Rows from expert 11 of block 5 of the encoder, named by matrix and row number. Rows with one number belong to one neuron. Each number is 500 + 40 x the weight over the matrix's rms, rounded and kept within 0 to 999. All counts start at 0. Numbers have three digits each.
# up: expert up (encoder.blocks.5.mlp.up, 32x128x128), inputs 0-127
# down: expert down (encoder.blocks.5.mlp.down, 32x128x128, transposed), outputs 0-127
up.13:408494453532521563484541495556443504510545519486620495449503393530550394477498555382517452591534518533470540524551444412656482488515514471519524496582593441565541507490451401463443546502440443529490531580548502555419497477516616501503528474494524508514490494584473460437411511354466485565533402467514525506489497506554538488546601397528515520444521538437395517507511481372578560420536
down.13:465427554462508502476592443486405521476566510529530556523551527505555473449518473535511504496491459516458481530590523449498480463470565469477468500507539531463428549524500438494561532601408543535470481500486472449476534583565509567527472506487533581493513502510546524486496408476605482461533453511519440541494498490453526536484562490437495587460484482544427503570417464478521537450471
up.14:520488487440510605501521466518510481498483532499495500507430469462470543534472492462508537518528405460474492430541526488478505549536530553475457521535482484515473537539395469504583500491542499521448458512563513558590536440468546432507473441492512524478505446549499533472480505466556492482518496471509492500453478599548520470475509503508481555496491475466553449505474533496471551434550
down.14:536450507494488620518475570501483444496428476511513538494600560438514433520520516473455469506514501527445474468471521511521477523594515461493485514447507416536476454410437498488533480499612485522494501551502445494537555492539528569491561513483444567530562435439453579555601475432523502467526532459534474506423503505436545511497467533448544485472482550507539468529537552460453516499468
up.15:514478526523442488503494467475501617488603505415489479542527459499449580574536500503450434542571491544492541522490461497537449458580456517491484528505479488523508480494428474544464531481571485533532511508545446539499587472529525534481482521514478454455576466478465404567483493498534544508473490551437473577472479589508513436461439507495539508500423508556462464477552473486508512513451
down.15:477517466485503511519503479428521487524463503399567483513477513545505503479504490485506413469549480493569479478470513548497494518518483515465536430558533518531519471533488604494511496553524476516463539492450525477534458463527510491537535462549484432466530497485503463518518609511492514462454534463442501576481489565489515463502518458536514435526519486477490502471500514477483476487488
up.16:558518510500498549630511542549580476472524549550457437456434514581561542514439468456519456569504515497442494450531470494567492471497490481562453471511489504515540485445454476548590462499574474528495429513482409468539499444488478525542474493450417501469634513444512475495491478450497510467581465533479516551513543579517562484505458464511533477565505476481554512488460564445464425475602
down.16:584495498503517483520528579644542501502446466529447531524480585474483496527470410461421353534407484500430573468569465436575491498483499453529446538445451449499448423479464482489537491516596516539556549584417510569488509402515509589492498493463476507553595510414533528486485554462496489431505534512494541505479486514472507488555457502494528543683435525451659517454425597429437406493520
up.17:539447448461499511531508476472498506547507483498448488529472408521557477533508541494524478474444514384449547456464586534456490534519462502466464455493448523543478446421503570471534506455541500521499520519538507528453477409457484437533459525467530499456522464512457510515503501536552551521456515571466516526459552528458482494513576429482457565500514515457507499538495536527510575571500
down.17:474442523405511537538525510453548479449513481432446456502480546482494535548533569515475548461573446540526568454469508555557455551570500499568518486456441456504388461471521569508574498473502488427491510542521531538477527460459495543548514517510527532461532535451438393525452449461507507520488532509466472570523540515451565458449552440475574491532550485499500459588451488483486518456528
up.18:558484520496493443485487475540484534542485498483471500484518529424482486484499433540502513543512466477521451563435503567445480459514466513519456471433483496458507482486530523505492465455520549566488614477560470519517506500578504529459512479453474505472433536465456518511484498465518468546474486549505516500579488465563483441476489632477516498527499411521471530510519458512479513536427
down.18:495520545577483485513485485529545495502481513554561527540466500522482505558435527541542535488490461485537472444439502444563502495463536493498586506483474471529506475506546565485509498465457538451512448463439478514521516541471505453500485471510455424459532491547536459495507595534444555439535500444484491463467485563509472568501518435524522461500524511503528494495463482518469482491533
up.19:531486476508476518493476442559566548502511496462467496485563519500436485517503453534459459530461468478475521525527539506511440523527472558469496499500519494547451490467477535465528445474568490515493585489470520526443512475477511526533506516475515442488457556442553490556506486522522512526475536443492521489461511550511560494522484410427515551506456456517500482525548507459495493537480
down.19:506526516467473555507461480470552505529536510480464465491518540499485544476509465509488469466598489504570519491426525572526451505544508509568520447563435515512456527471498600503518491485516480478377517518488501567423462465473465459481473511540526481505523540471536453495513519507480492520490461467435457505504513538506522462546485462450511545516462539520515536496491513460593460511521
up.20:493448519521523591533534503434517524496550492481627418474462524573605491551549505426502401454519397561473459479553495503490434509485509504550531475553497456506432527513480598426523459565541505547503490422488517423489502390522487520520476513511464514450548521503457468570519552538540556505471463455446471522518481509446571536449489473490518527424452557490534519528497460492623457462486
down.20:488491513458533510501524524482499450500576442386465424556594472441530478546469516481472376457453492495491546498500447461577442502590427454514462489568570447571422506470435523508495539543567540494472523467504554499542492414487473536556490527514523418447471509520404461599461685583534548515453508508486443511524537518470520447501545513474521506573449479493480535536609501496550453534447
up.21:530485513452469579584466467434469529516511501512524488523463443574425515524603494564521531477571453505489465511480565437487439447556459447454521549516450491469483513445483549548593491488514501559536406493471455509477467469533507508439481485511483522545479521445489491494483531408558514442481543526479465500513523517522544423467461552476504496502511515507522535498490536483503463441518
down.21:525494483540468435450465517558523545478556484506487457517487536474553440507466461480506524553494491410493411478512488530508465573553461526470536479468495499486501532514557516434510495420558521438529546530488510627482522542502526597580441438426485472416434550546480496498540486520493486534474475485561494515534570413529463535470518537537500484482477405475478521531566539523499500542450
up.22:576509432426600501535474512508523480515552474468502467487527568452517472553544527461477456544510520481462504529543533495452472618540408573378421495487499507537400528526406526563521458530529462476525439475531509471484519435487477479559530540487525485492443458470545491532489432492566534557445559532411493537502530529521574507513439510520479521436467552499486476461513519521473463493546
down.22:527497582462482502514492462427537441490522531456493532456488545466555459492515504512567442486497464539499484472506479535527443486484497549517498469548448451496431544498472505523488479594574489512508508531514526490514494509489483501553543480520471509498489551478373507534448490484552490545510429499486514496528555458460526559499512474481520517553490388518499553555484511502486490463471
up.23:479507596515432470537512516497496485492509451523508506489541527515512457465454468455468530489522464548531539498491523511471519492463453468482496524549475599491453543448595508491531508576464563478523525500541497526541435503557473466441420502520494445501456557513478472526508525506560441480469535478539510530557487508525563480399509541413485513521439449556483505509572493524510457538490
down.23:446515469521483487459444475488518488508535546509521514534448494507424573555528545610514511469507437511544455519503529546474493456544519496559534528513454462487469473495517580517504492482498476495505497431530484487463528567420550506507516550520462628502491474472527451471481416514466495534521530519491489492478508488493468490508452538525510458483525493560531498488403457515419496514453
up.24:488454533467486489426435533457548526489507502487472459506542466525544592511558417542519476478467488401497531458519506496450474517507489535476508511533416551527469525502440490534448396503503530514550566471464545516431546453482524469510475507476538495527510527489459488556491529521535457464456587500579472530452455560468517477416521601460533503475484517438556551562529476495550524493487
down.24:563413480459536523517493519467509465502521523494466500525544533518596490518479467491480409534530535492481499495584530524510500490460500467496480473458464480490435489474512431498481492483555562485503494558522489471455525487527557511527531499454499492453545481491439500536454511519524552490481463464454520552502516475550552532461508503484495553491484507455543546534551479492493459460495
up.25:507447492475557586527470527446410468450492571481501496547490554541559500494501468485501496551503500476492434509514476578533475553530479417459515532479460520467530519526495454471566517501518490551555505532537470495546508478498559558460486466426518513482502523491518540562515530491523579463471482491505457505500493416484453520417424554513561523510444384526473457559491483447530521530453
down.25:502493569492484414515504482495504486541501518538479543485482476564517435494467519515572545575459544531520488497501536472500481516484482550471546459516468457498521507499552525546401458524460571520550496498463482480497473504529519424503478542545475394489496453508531529456512634533454509496478492490466536510426513468573436516422441500537466493534496590472481520482446499559418509528558
up.26:530437503490547493489468477482496479494504523451486417491528489481488551542567505548470468508499480490493449447549511520427504495499502504494558467475473544538504475475499526583484511507520509462586526537549565533474532434474498490521509471468534492463496520525456474571532539503526531533495512500527503541488502544496557425481523469457468516552467475457485494538499448514465477507502
down.26:487457538455518543506469550429538456468508490481513436532533529520544530511525540502502464523511489412531523476533515524553473526526496547509462451477507444488388455473499486501525502497496516519497513514528475498477496467514495530537515506506500459482509488419457491594455595517538509549512496509448544507500490480504522451482489442458559511549463476446459552521555441470530466527549
up.27:463508571502546547521498498443533508602476357495536452403520507515529492544525533505508477480590534444513440520560504434492463523499528508444515481514492539507401562498504478562464512493461477560522464488447532546451390523450514533459477580584448506418526501528492516492503503477518473539513495514535490514474496468493547487475440445506595471541504487523495453511523516440498516488529
down.27:469474510425448440499480470487592446547544371487543499495553525551534495497505536509484487494488443509432480496428509563480474523527448528459496536507517423476511506513511534464560540483426493499457537573549468526488553516547563514499545560490422569465442541492539479473486522502503504504521573451444516524438565503482526438568510505492522482479501488480502494500511567552496515511500
up.28:539487486500492555559500466517488557457537529479466439535485516507480481526548535516447501502487470487491448542536546498484462477556443517407514502464514539541477520528459515525518504482534502517479481531563555505500560483473546533528483448519449453476467555454495480516464477431535546482485467527564468490533498493540491480560487483467485548526464448497487514564539500450489521534434
down.28:539489486441481495505485488487475493475520418453489502467457503530539501490472554494472404459499528483507570470484547497555489499505445476508477476466465483484470555473525597495549535495502558469525500462492518516465490500517489542515530468477512458449494481531428488529533502548516478503457502500489542549524514526484531538486559453511549483498487527561524549498553543470503445525475
up.29:443541493540453469531476512572530493497555476441467479491511522486498538533475485521440475518521552497468515533495510501502469519570446466504532511499489512550467460479470532554443505465538539513441527543558514527480581425471484541511498500555480475446520581471479453513468548526513572553470537500451522557573497485489524473526472425474500522548467489497495440581503519482510492582511
down.29:425518465536492534524459501477542455510498507401541466479466463435439459495489516456547505486512433467540476497493555508508522512574531514529530538601487475479370482485523530505491490539435485485399523525534473525499513505531505504504534503658506520469566560456543468501460491556498580516520505486483509545508508562521507438493534414514587477523506472446500554523364527453565472441440
up.30:470567470519474475506506533473500495532551441514518499489487472484487435459504549506529498474523442479494424526431556529489526565504511418432501479502481473458476549552536503464495449508513532507571503548512523520426463468548519521552448502551535528499554464507467499451504450484457418504437460555540556514546482446498425488476476535526533505553524445443426499526499461507541486552495
down.30:485503546497470493563460408517477536585463526572495490513503488552529526548476498500536552504473537545544457465491494464475461484487484557462504491464460487470504550493540490550535516511482562492439536453493456507535559574480434453472503483448442602498475486486529517478554442511482503501535519531454471434487500477508461557526456470539488496421527472533510462500452506506447475483489
up.31:536455498456477548483427454532532510526511478481511477569560514500477563550549549559459459453502418494514494505532500533561463497535481568503530483489464482532494476478497529516433431487541521520470515509482452526459493471462490541499504480430488502421466536516464467500420487467540541487476480538441494478454474540551545464549544492455541546485496465466543465480541418457502515508442
down.31:457498523441508572474475524511496528514445546537490439552548529452533530536499543533445448445547487510536507495475531582510461478557522534531500469523474500536476462453478601511554516478497529462418533537484473566428479450438456510463482532531518542450469537472445451507491571480510504510488506499453512532468515510529523419542511458475536523525451493484571522483579459462507479540458
up.32:513538499492529493508521477465547502503529477474514458517520529458504472536497536475433477507524489468492485483520524554488501519518488463501539474518476491533465561479490525515550495511518501461543505528557487534455503445488557494530444459568488473491490488513507482529486521429529561515443471505545521492502514472550559457465494524426511530474449487481493483508533505482516427525467
down.32:468517485500491508523457523447559515478526482414485490465489503474514513487508486471491492472584453460528490499431523487552480501491525556503515456530509485505473496454446605455546499513482472540439524528518489513457502470531481551498563489556457497507531512489450517546516593517544542537461506491476499482456473557486553482519556468485558501450454462462511540484475496477577456484464
up.33:517523519530486432487564497532520530508521469451423452472468532541497458537470466467454470536534505461472432529476483483485578554548512511517467494563544461529467550444491497475457492526557514500499532547539455492473508430469510455543482492544486459517514415520482476470447525502529527504486543462527564521531499524514526458529439521470522566506520555478489509506524485510477447520546
down.33:478526545547463507530474547465529518499531476442470454498414447541478550521476531548476474500545489492530495528507513491508451516536491527518488506520497433516485549492492624495527490505460504479446503466538471504505506449466547527508534500574504487444467512507461421514450584517560497483461502493438481518471545507519574476497521476488511487539504454469496585493487492531476439512455
up.34:563472536476463525493532453549519552513541514442527456526438499538544471489510523530481512467464490506465533536516500464502500502462502555473484490482522504541536481514478478543505543462519509491505525477490524580509500464467480506557481488470486462434474421499504483532470476547530472462495561420537508498443554501536456507552453552479561545534481503472498500510537500487488465510468
down.34:444506536505513541520463478493535536533548492470481469481455473540496499464461544569515486451523497498538497540452526539531462555518487494533523474562458508537529492481497617523530532505499497438377500526522492496425533484507490470520488508521475514461500493478516443510483565478536503454496494461413482502489476544529513462542510488499521475550466420517496608472536505508484416493474
up.35:516429431445558572441447395525553570513499509455529415451487616599502455491515487480465437445396524468515444502621511513566453429527519488517617454502491483623465454446483572499570477482504501504440509580562498559574554514468586596572487432481526451478463535496528537504468526479532583555597492376517483388448566506459542460542464472488517528440416453389631487598530497369506448455427
down.35:507540434483454533480456582432413462461572510435485480510469578469620491529600491418590448504540479505452429531561564477565432443497499473495495476480506432517432543434487556463533565531427443476484449487551471496471467545425616544452531523502446458506471489573520470534546588619405535535660441585502384530459541488523421484563501484518461503570475426463461573608515438462628597423466
up.36:463432520509528588503480492500531568537556474468577464457450504475496546512523555530469413476539441521506511620513467508558466448531480495497520467510497487517523492486466562506450527434498463504515500561523471520446490510473524575463495542483418489472511513485432444551472517483517557540484494550508454535499504501504551496486519539432512491480448498526438540515518477405576473452414
down.36:512477532426473490412507515464543506465532470490509501548499601513500520424482478487461453544474500476466434492514533513539496525582476536475482471520540435541499524503443519527533506512454460523481516481519503493515436535547452554488467468596518498481479469451435529541537562481532466491455415490479493557486538504443566524459504495513501454564503504529440496538620452548503556501503
up.37:584476435549456439493498520528536549451521565502454479498501458486539545537480466463460501608533468452509484467498466512495489587514485450512420509499516485502483455501488423554482511519504495507511506523473575542518537478536466514517501469535533491547523454459472474495495466481507435518554504485499562441458478539501510504517467470520548487468521507516540450468513448533465471500538
down.37:447536513466484540470477511496414532533490480543541573497468543518499444494527490488498462511499533529557512524464455486488463482478512506434503521502520480533465516445496537519460522498509517484457544510482470544467459529498527478477506522479543480480569468475461558474521507509459519516427466563518478515472566481498457526538541584509460520518490529505457561482565505471512430480483
up.38:580495379518478482489488499474424436511466483487444519478529462511547463493538508465500481504556484501540453463518511480519492529525530404470596609485545451468545451498483504488440460458493484528516554504494469433506525533511472521456500501476470496519435457488469483495528540493485514528608542573525522449488541392474524462532514554597500507516496537577479511534507479552467464427444
down.38:454508554509551505486503529503513570536541487498488579504457509500466571493517488550503551451458501504535519521419463500522507483442441515488559515488521494482501469470529526517484530495508631497455455475505484531471568515448515476542539457505533580496484536537554431472442320471494415506429472500496503478527522573482404499459552431491461473496564454475524469480379520534442528475501
up.39:469492488449575469504540483401491428527496434441519445535532538510510538544658568468518464495558458477497556472486496532561503580538508564490526433477489521493488499484454592470480409481556472471518509431513482437464467418481486542570486497598493527459433500529436483535528533480500539483485489624441526509545495486501500456486445399536519508562532623462455480504481461498480531578532
down.39:474480441438547536492502499427509440462568509407511380549582538421535534571508569429503460505494501441461582468535485503522497538590501511533475435479525510609414498520469466444503512500581521486536520472557599466431511413448465482617534527505537474466495506579386527595467500486426477516475508548520557544545507538413490457458514522469541473552409487503524515527612504453573500479451
up.40:527526526452527504581489546503503432495479520504434455498487480486473522530468434482516497510504500497483512484523541455530498523517495471480421530504506555483454522518477535551462476534551532487478487505481472435529522473487447476514495514508509490563570464458489451513563495491523510496499520430505460599499481564502508481436453522463511504507512504523494417543508547512493498514582
down.40:571447505527520513510483562534506512487507459502502505487524532476528502508502503528468410492416513469445489485472466518483487549502479459524450580497443459469447473498478409527544464561557537471542494506508449517467505466495525492533528503547508571548578521460482481479496524487448464459514550434529497567469491537509534552538496498515555493541439480455524525545516535404484471499485
up.41:441509445585470458518456544556565520453558579436547518516408487559472509501575528573447450519550412477504541558535553552563485480604453474526477515549567517521476432488447514447487512512509408574410489560530546460448585437483535559479531452487492482470486529495515498544450532391506517570456495570492491450520495572478520469621548490409531486496463476459464494531502411444523564514400
down.41:472515434498595470504550516535510535586558491410503482550508611524550603454482517567413433511475499489511472524525549553544468500597433549528463492530470442547454537489424540512522518471552449573482476455457429490441485489507481517474450421525587527463540525480480532541387470445587499493379453462449476571540517463485549536524532544525580468566448410490418507503594498494483439499420
up.42:455499428526523462588521475531510515458531554500480460477506597590569496496412473510510426512501502590510438454513379576580462474479504458526526468485479455586500457538508529529504486536529543435561468521458483564582512492455426623553501494424427473491571567471503434535481425484511611469532464541494628505506511489473539512548490402557498546550525543471599503518476592402395300498539
down.42:589493500523492437566566534579545525454422458553489487462467564479421495535417449454422426498389443459419495516553468549507516482479480481516441581493492481562414432464463451558536551524588577476583552472467495518483512460523495659486492487460446443490597515438439542489509490474580563513452515536531561540463553558524469517561476427526582443583550583559545461445426613478507369434528
up.43:430474437461508587397468439514502517491518514460534478503495544485447446487554578467526450483381498488522459521544427556519477441536567445478594536481466493592523475407487512483469476453445506474488514559531533565491536539440597584547451412435470493490452481558512517494440522579503514549560456395573460535483534524486532509559509493545505552510513504316614522549506487411503474476435
down.43:487490429497531548531505515480413500467524498402524490515514533531524440485544471454575396521440486462434476552544519490558451499559513491496500480563537419600541515494444460512500550558447412474461518539525477533481492455460553594565496490483499398464496495547495512579512685524451484531524493496514395526430530460572415452512530486529512517578518395473423494531534492420573555485526
up.44:512485466467510478482462441410509452462509552474447505533485407474480628552596564532520535473497514399458521458460544472568519590544486554486411500501449480482470550435381545563509612451520451483456479527517541542433506447481526494568535449448521531469524437493504477504569462462561575559480522509490485503440483523531502448488518398527483478468560525523468462492469497534488657593646
down.44:563466463416540541519477517449497428425437534496477386511606550495535558659566588436460478501507492438426546444561488486488497534520473474520523495482431465492443434451457496462504476484593528532581553514574564522523506375376501552546512512445517572474460477540454516525524472511536534543494541478509514500464503456475538511433534479491474541503473478495514457537624460450484491562464
up.45:478516504530387470502501543431568513350547530480536480558496548554503583493541478493476522482557505544535430493520449506499462541535493450386500487503490494454526418530514526608542452421520476475548403565467548576451555536470476519559461414465499493521577600528515551519489508549489523453493533453580468512388443417507457465455451525515659579555488431521465572485503427489534564550464
down.45:553431575449594464489463436426551544604499486531530551451456561476525481593449532526505445507475498532566457512545545516503476476508531546499481459414468419464479492504514474595538477469568528506469508513478479528452506450603496497482529602550493368453480451460533568537519502541551473448452525545485585574424636447527516530410482471493439443446489511494483466451511511560480524483526
up.46:568550508535440417450394518435523528482462538486433473518542610488435561568520467624491546504456495481518485472430569619385491557506477565475455489460425496435522492517518561478559472410578515514436479388507590498477469501502448481504455516500505484427459490438540510552569500493492466424513588555456529518515485517475475536459408526480508497492459466564585458481540488577417432614518
down.46:506493495514463522510543514448461509496519489476583509506511450561556477515514580465489466494532479540427532490525503418573505505487506476450609512561599479517484508472527551511489565533408519517524424569505440492499429529520481501482539560502436444518432497555479496426473556496489495525518375522484489502417549522473487499577525470518476469467525452507433546538454507462526513454481
up.47:597499481496560478501479445524525537465456488474469509495501539523415499498518400573460494492559526445528396514503529505457496522526487505464491439454449520484518473432488533514475416473525537474454476506484519494550518516494474497553516451438479484446445561446546522525513506510520552563474553516545515446488458446527461497479453553543513514531522474589540523496529462526433464595506
down.47:442531491501524497478501489477464505540451510470542517481500497525478540536486542526563513477495521544481514478520472437503495526488502496438560539554518429520482482497498527545481525513481517484495448655456479526439467500563531449507519503512502412534409507534530566510520495512523510489461422512471446533480521479444493508516579508477430434487516482489487612491522531482469484482469
up.48:518410442569490555525471498475468518472487504518499507546567503508565521499530545440527498543505479488486441504500515533451513520526478479472441482470513514492526475469489496461523508547528526544470493548546406515556449497541494501460461500456469512443519459468478497463497512416485510457508523551599558484572529476498536469479535497513518560474441497525483509508484456462488496470487
down.48:501515583519501504479531528514478471526471480509446517474456507503430521496541435567574485516498503510504519485469474473535472482517513490513551486511459460478531498514530510454521503507513544460559517489501518507496512520511529475521499464460525520518555518491472476432548433551473519515479471456492426565454476463520499489493521510460534477568537485537488518486575514510460489553470
up.49:505511459442540520507510477535543558457490488457535478536513468490436586529558543538480491520556484476486534523533465481503515453581437459515497469486481474524501516474462534518532576486514464469458467565534484490489523477455518523502471433492473500447576520491449444531480509404493555522438501592495488515473554530531562460520486478475486519513433486565507472553501460469483523523459
down.49:544500477499522542483463446514517548544588524449492474541525550510514519458488532545428508454578503442505508464460491504569426502479487523528433491474461507524504473537501555453541497430520454583462477518548542529461473453490516551447519453504502578501552523428408474557451497479483533520498502498468517499489555449514553502510516493468515584489412531404526565514509478501555547487498
up.50:523450463547478490384456539467401503524543452455489488563523520452544458544542465501528493499558487493470447480494566516504447535559512552560510472495448477484515434473470453493464427495563536530506572502461473473570455492557611511497485477465547522493527516478425505500493508412475436451478540536508508518585530507514520485403554444473480543530517448508435468602500375466517471439506
down.50:507451486494537490488510494487465526538489518550475556513455452492500446407477459534533515555489492474579516438455465513485504476462493501519530515493548549447450447518570477470492497504498554434544521472518527525482522574573508528571517557418449409511505501467459499517500593551531578515493505496465526547498485441529418470505489527564535487493478512487462568487509531524419475523478
up.51:527475552566449497557587478473492473477527488524498439479530480520536566487479482456543499505597491574537435496493487530514465529460500529535470505509502580497419535544479509511485507542520458629531510422514443496595502514519416461455491434502497473501555476480480511508472492443565529435479499558482471493546506487523528499512490478492527528468543573508402476395499536502474479487540
down.51:481538491490508490444440510532472514502514483486537585489451518523495465541533484519472512535446459480458549519533532492465578455493449503513514547482530474450543496430464439517485474470462570420506498499524465506438491491477575513562492533482469621508493501523554411416500393517444476529566516519547478512477510468498413503554486503514479482497513479508499469537457498474500525446470
up.52:486519548548468437491568468512510528534498480499538530539484462523388484523520501496477478499541439517475512523499550486576499470534495555519505503527468482460512537498433523499513484495545503528406546509480430540532519508509523477515499497519555518517467461484478489514477518439521586468483498529432490458491451538504480476507507437497565486502522620525435451441473520508472560506560
down.52:552478419466545589486486525499444457444481510440496466462501511484634446505548553485526529551427575483429560488580465463505562587447447494521489516473513537510513477518433407518507498523483523454566465478570483482437469431491472505488494576491485493517491536510516562512548431477483496493531483480567469586518438437478499482473439540475527560499498449449471531593596503462518487459497
up.53:480452461475479549547505445533490513487542483489534441483507512462532564574578533535477447533529515456452453512555518499468466451554479482520453502523535471535521523458477498513514549444545516474475568470548464530516543395455536494522467476508497472506561444496474452523504514502529482494426493503480492600513503568516543474519415467482465522566471501463499487520540431449481485549491
down.53:502515508505448488533481476446600523534560477485516497519418493566514522486438503486535483433503510499550434514460540500528466495493492516528510478585491501555480498502514634533512485515453521512430495478477435477515503517518518440520507489590506452433520484476478435506420543523537523527444493445376487538563505520531516464455581460524513505522496475536496569471523509534516420489431
up.54:432472471466476580423445495519534509487477573432504459487452537441456469524640573550537474494413501433485495491478474534453438499556514471459523502522455464582466532501496529430510498490543475446530561497512560497414528427483522550512565470504506508452471445572506496539505479520489505566479443519541572545505465550436502511509550459582498465525517445406550503519495443483466470509492
down.54:390531489471535544483442500490525492523537538441530511489459595476517557542510584509463414537360521435465499524495479488510450457586497534475537487524453443657484434493457500493555515450505494465502534532486525578406526449494553509517540471502468473486514560544459490561496588549458528526471462478504477496482507492549511407522472472509556519532499476449502499563548472413512520546474
up.55:502541502488534486454534465608571482517543513478476528565522452449338424514521542485526451486463475520485552500389442605499453525579491485399470535476480511537448514516468485552443490491474506495526562488538508579603480471458608544523490437521543499533489489531569522499435416548651548536391477444537515536427493470485507447468536386583515554481526588333471370506475512504515504502496
down.55:583501475570490536517581540533504462434412478507470468527569519459499416541472508450398383549408475492405496447548516491414537512550495429475422563478537419602477520497434426539449530495648559498538550482503525495525537462510524554500479483454507411496568487484528600528465444468630544516475539510556513520455552491500470462539470492523532591522511560496535376507478533442494507536527
up.56:546495437537551443466497522508462468449501565479421500463479488538527563510483437461490465497497463479450580479543503501468526506503445495563500487578548555517452463557454509505511514483544463493524560536507595503525527473491517583547547455479518452530513438494492515528482511511528538570536576501436499461579467437487478479411490536544464459492497493467557501539514461470449543404548
down.56:494508523471452519561493560457496537505455518457548480507516490576486461418514495528449470448478542487567554470452517559542494502476511515473497508500460475528381505438492509521516486452480543472456514433499512500512480506578508461485537505516459601506536502486512482503519508540446523467478504504513525510516501504497478521531523462419503532488497513522547517487429496494524518530522
up.57:520456470465503556552465542466512527523502455534469486556531518470512554508537530508485476463504468491458502472512431519517467518473510526434461498451473536494487533505451494522510511500465565500554422435468469510497448522451482485471457559468421516438479479527442505468507528517524529468506533570529494590448549535538473519538480552460496514467525533577497581463526507540516435501454
down.57:543574510493556507454508481530465502456536488500517508515515519539455525491534420484519507514530465512476529568493470457448504481504500492500460550481518512459523468440517434530455453464510429554507499493516507468462471485461480477471548531507514474577494547518574492491472529539465432503544508469516471504515508519525456526471473564483440457521481451484493422515414542534511486492534
up.58:526526519531471544560502571478492450479544487516457443470385528573628608542448518482526451544549475492401545493530518401542556522454483489549496530552420533473456544547471522520518477477555553498516448520473502432472402424427523478517510570469480509574637479440494402502486505495477516446548608533530459597498448510458587501460498476466488524470501496506529535543493519498509402497554
down.58:561480512562521545500530540620525555525462529442446538550535516472477490523482466454405403538414483510374567485519509523428497510501436416453454566498435466441528416434447381562539526516592546485514516569514516552496520416498552538517482516478501507612552536472511489441493516498538562482542608420469511522475475509542528464568504488555528577555411437446608493444469543451455417479504
up.59:564510482530467463503508476564504523467558482489423478507418540553490501552497467505414514517479474517507466524496514488509490499517498480528452516534476519525512488475496449495500493486547499522445475508528535539497492487468457497519414482528530444605528460474508430484482498523536534423520574482508545472467518511562494480541483574487531565530489506491546511481552529522461421526504
down.59:417542497497471504551477491444483528509514522449507527426462499528477516475512489510449469454556497559558541530409496519565449488489463497516487546560457464586451472500550546484504493488508473432410491503478509480440529513487525469450549499578514496464521543512490468504477547545518514473482525481452476505478521598486565482489532487488547515535472507527429589504534514499497402524487
up.60:596397509483521554471525447444520554523460462525469478500503565510543469526480498492504455509502504438487436504505551492514457423474516530536559539493411542514496503535495546515546535513543575493500474477505538515535489486525550474519447538450426479458463511541466478529529491457510606441504556427503449496502522508479529502519443471492503510485473543462555482508528501480420442474539
down.60:518516494513546489521478536537436510527492497526524503526539452470470450482583518545504504517501511485520502469454424473511476517506492468464507507508493416451503497511535487470473461476584464508563556557420479520458502461545510509543527446510501446544509522446468529505491491532529486575518439459475487524561520462488426489535537532500482422539468488437479541537492502466463485503473
up.61:545464419551557507522545505522539523476522533474519450527531482465586510555468517509478473575504509440434510526546482504465525588573468470480417579550460489534480509527398509601573479510609513438452493516530571566473486486414553488502464481461426477493573497494526474526481544405522514456477551462511522571504523494556525464569511456530537546451445503521543467493468505458473499451576
down.61:500456495527498488496473534358518471556513477515564590477465454478477451521535545474601477431484411625491430504447503471496499434480493524490535502502527457530435460552503523423519514568492540541456546482561468422594518528586514543550554495617454543483478453468467544531493466519579509489463442495478496494496499465491499495557457502513577461448506468511539517469497506512456463531444
up.62:517452477449537591496492484510520517529510410501505472456499543526512476493485513464479441507476530497487511511520450547487431465513499467458532506532513477547483467470490526484492503491482510472484531542499479513508478519467553549539441527434440466482491550497491487480498512526509516552485468453527490511482524531480544506533461555524500548532479535475552514542555474442518471459450
down.62:474509505488433562477448501479499514535503541480467450507464522501526540491537510497448450474539532473560490551462487594604457510530490573535517418546490497549458545476490604491531519510466446472396484530492490467445451471523460562515487478505452521528552475459478526516520581508506510486451453503433480481499500516522550444539479476495482544525476476506510563505560474456570460476504
up.63:535465528406532500484627518511598541468429508463522524518506524594467534515449502516465495500430389527514538492557493507436558504493526467480469496546473513504523507581479452549519611588514452422477489552475539488431475493422458490549479551467481469457571411493520517541455482515502510423494562509526512385424503481564458486520548497529553501477473517507545495440504546549482548577549
down.63:541502498506478516497440509453484447567483543499461466521477470495471516496553540483567504464524527523522502474437478527492462450499508430496583455487531541519459494459545475510477509454499443496474439491494529448523466547555470477427540550566540492468484493452552524542493478564456519513491491484530457535565580454487491583481494577546464539499508545507476529510480483527539559474492
up.64:455552531453528476539529501496547425535496479522538440492509462487520574523456472528510509477497554512538533458451457483539488497494518479497537426480522548541463481544511535454493463477555469474501583450523517448572534504531470520533508471551536486495533506485501525558497475557524543498450414521491473485489458508498463502450470496551477476549526536482489453485483491459509438556534
down.64:538484462499443443490450506528476545463501515497573524472481489540486504492488545536546524512480477515485479514469564520436542502465501498515476556500503483432536488517493449510420551555461529456555473500527495470477493514483538482459447557490475596538483478509512496466496585502451494456477553538555504477545522483500421520554456509472472465457458492541508526474450493543482557440497
up.65:521483488542458527536599500567580491484519559439441456500531423491573530498487532457464452591476519464474606534497501500451574543479475455535375530528494563503489403470499475518506482512521598491511604559570408502466527451521453456534480440537487473494511492446498460470435530532534562542482523485527496563528529501523530460507467462577517547526433507438491417501510549486488488476560
down.65:487531521503532560515465538482510478494497451442488435539509458530464538536526562556541480438427455417523482479514546529518493579537463515564542542562454462440356445505459498481515526531484543487458587507557413496501511414501534528505557476565499523424597560467478447474408493518541553516496566530421533560490548486493514463500538441546573469582524453442443537505410485482514439516411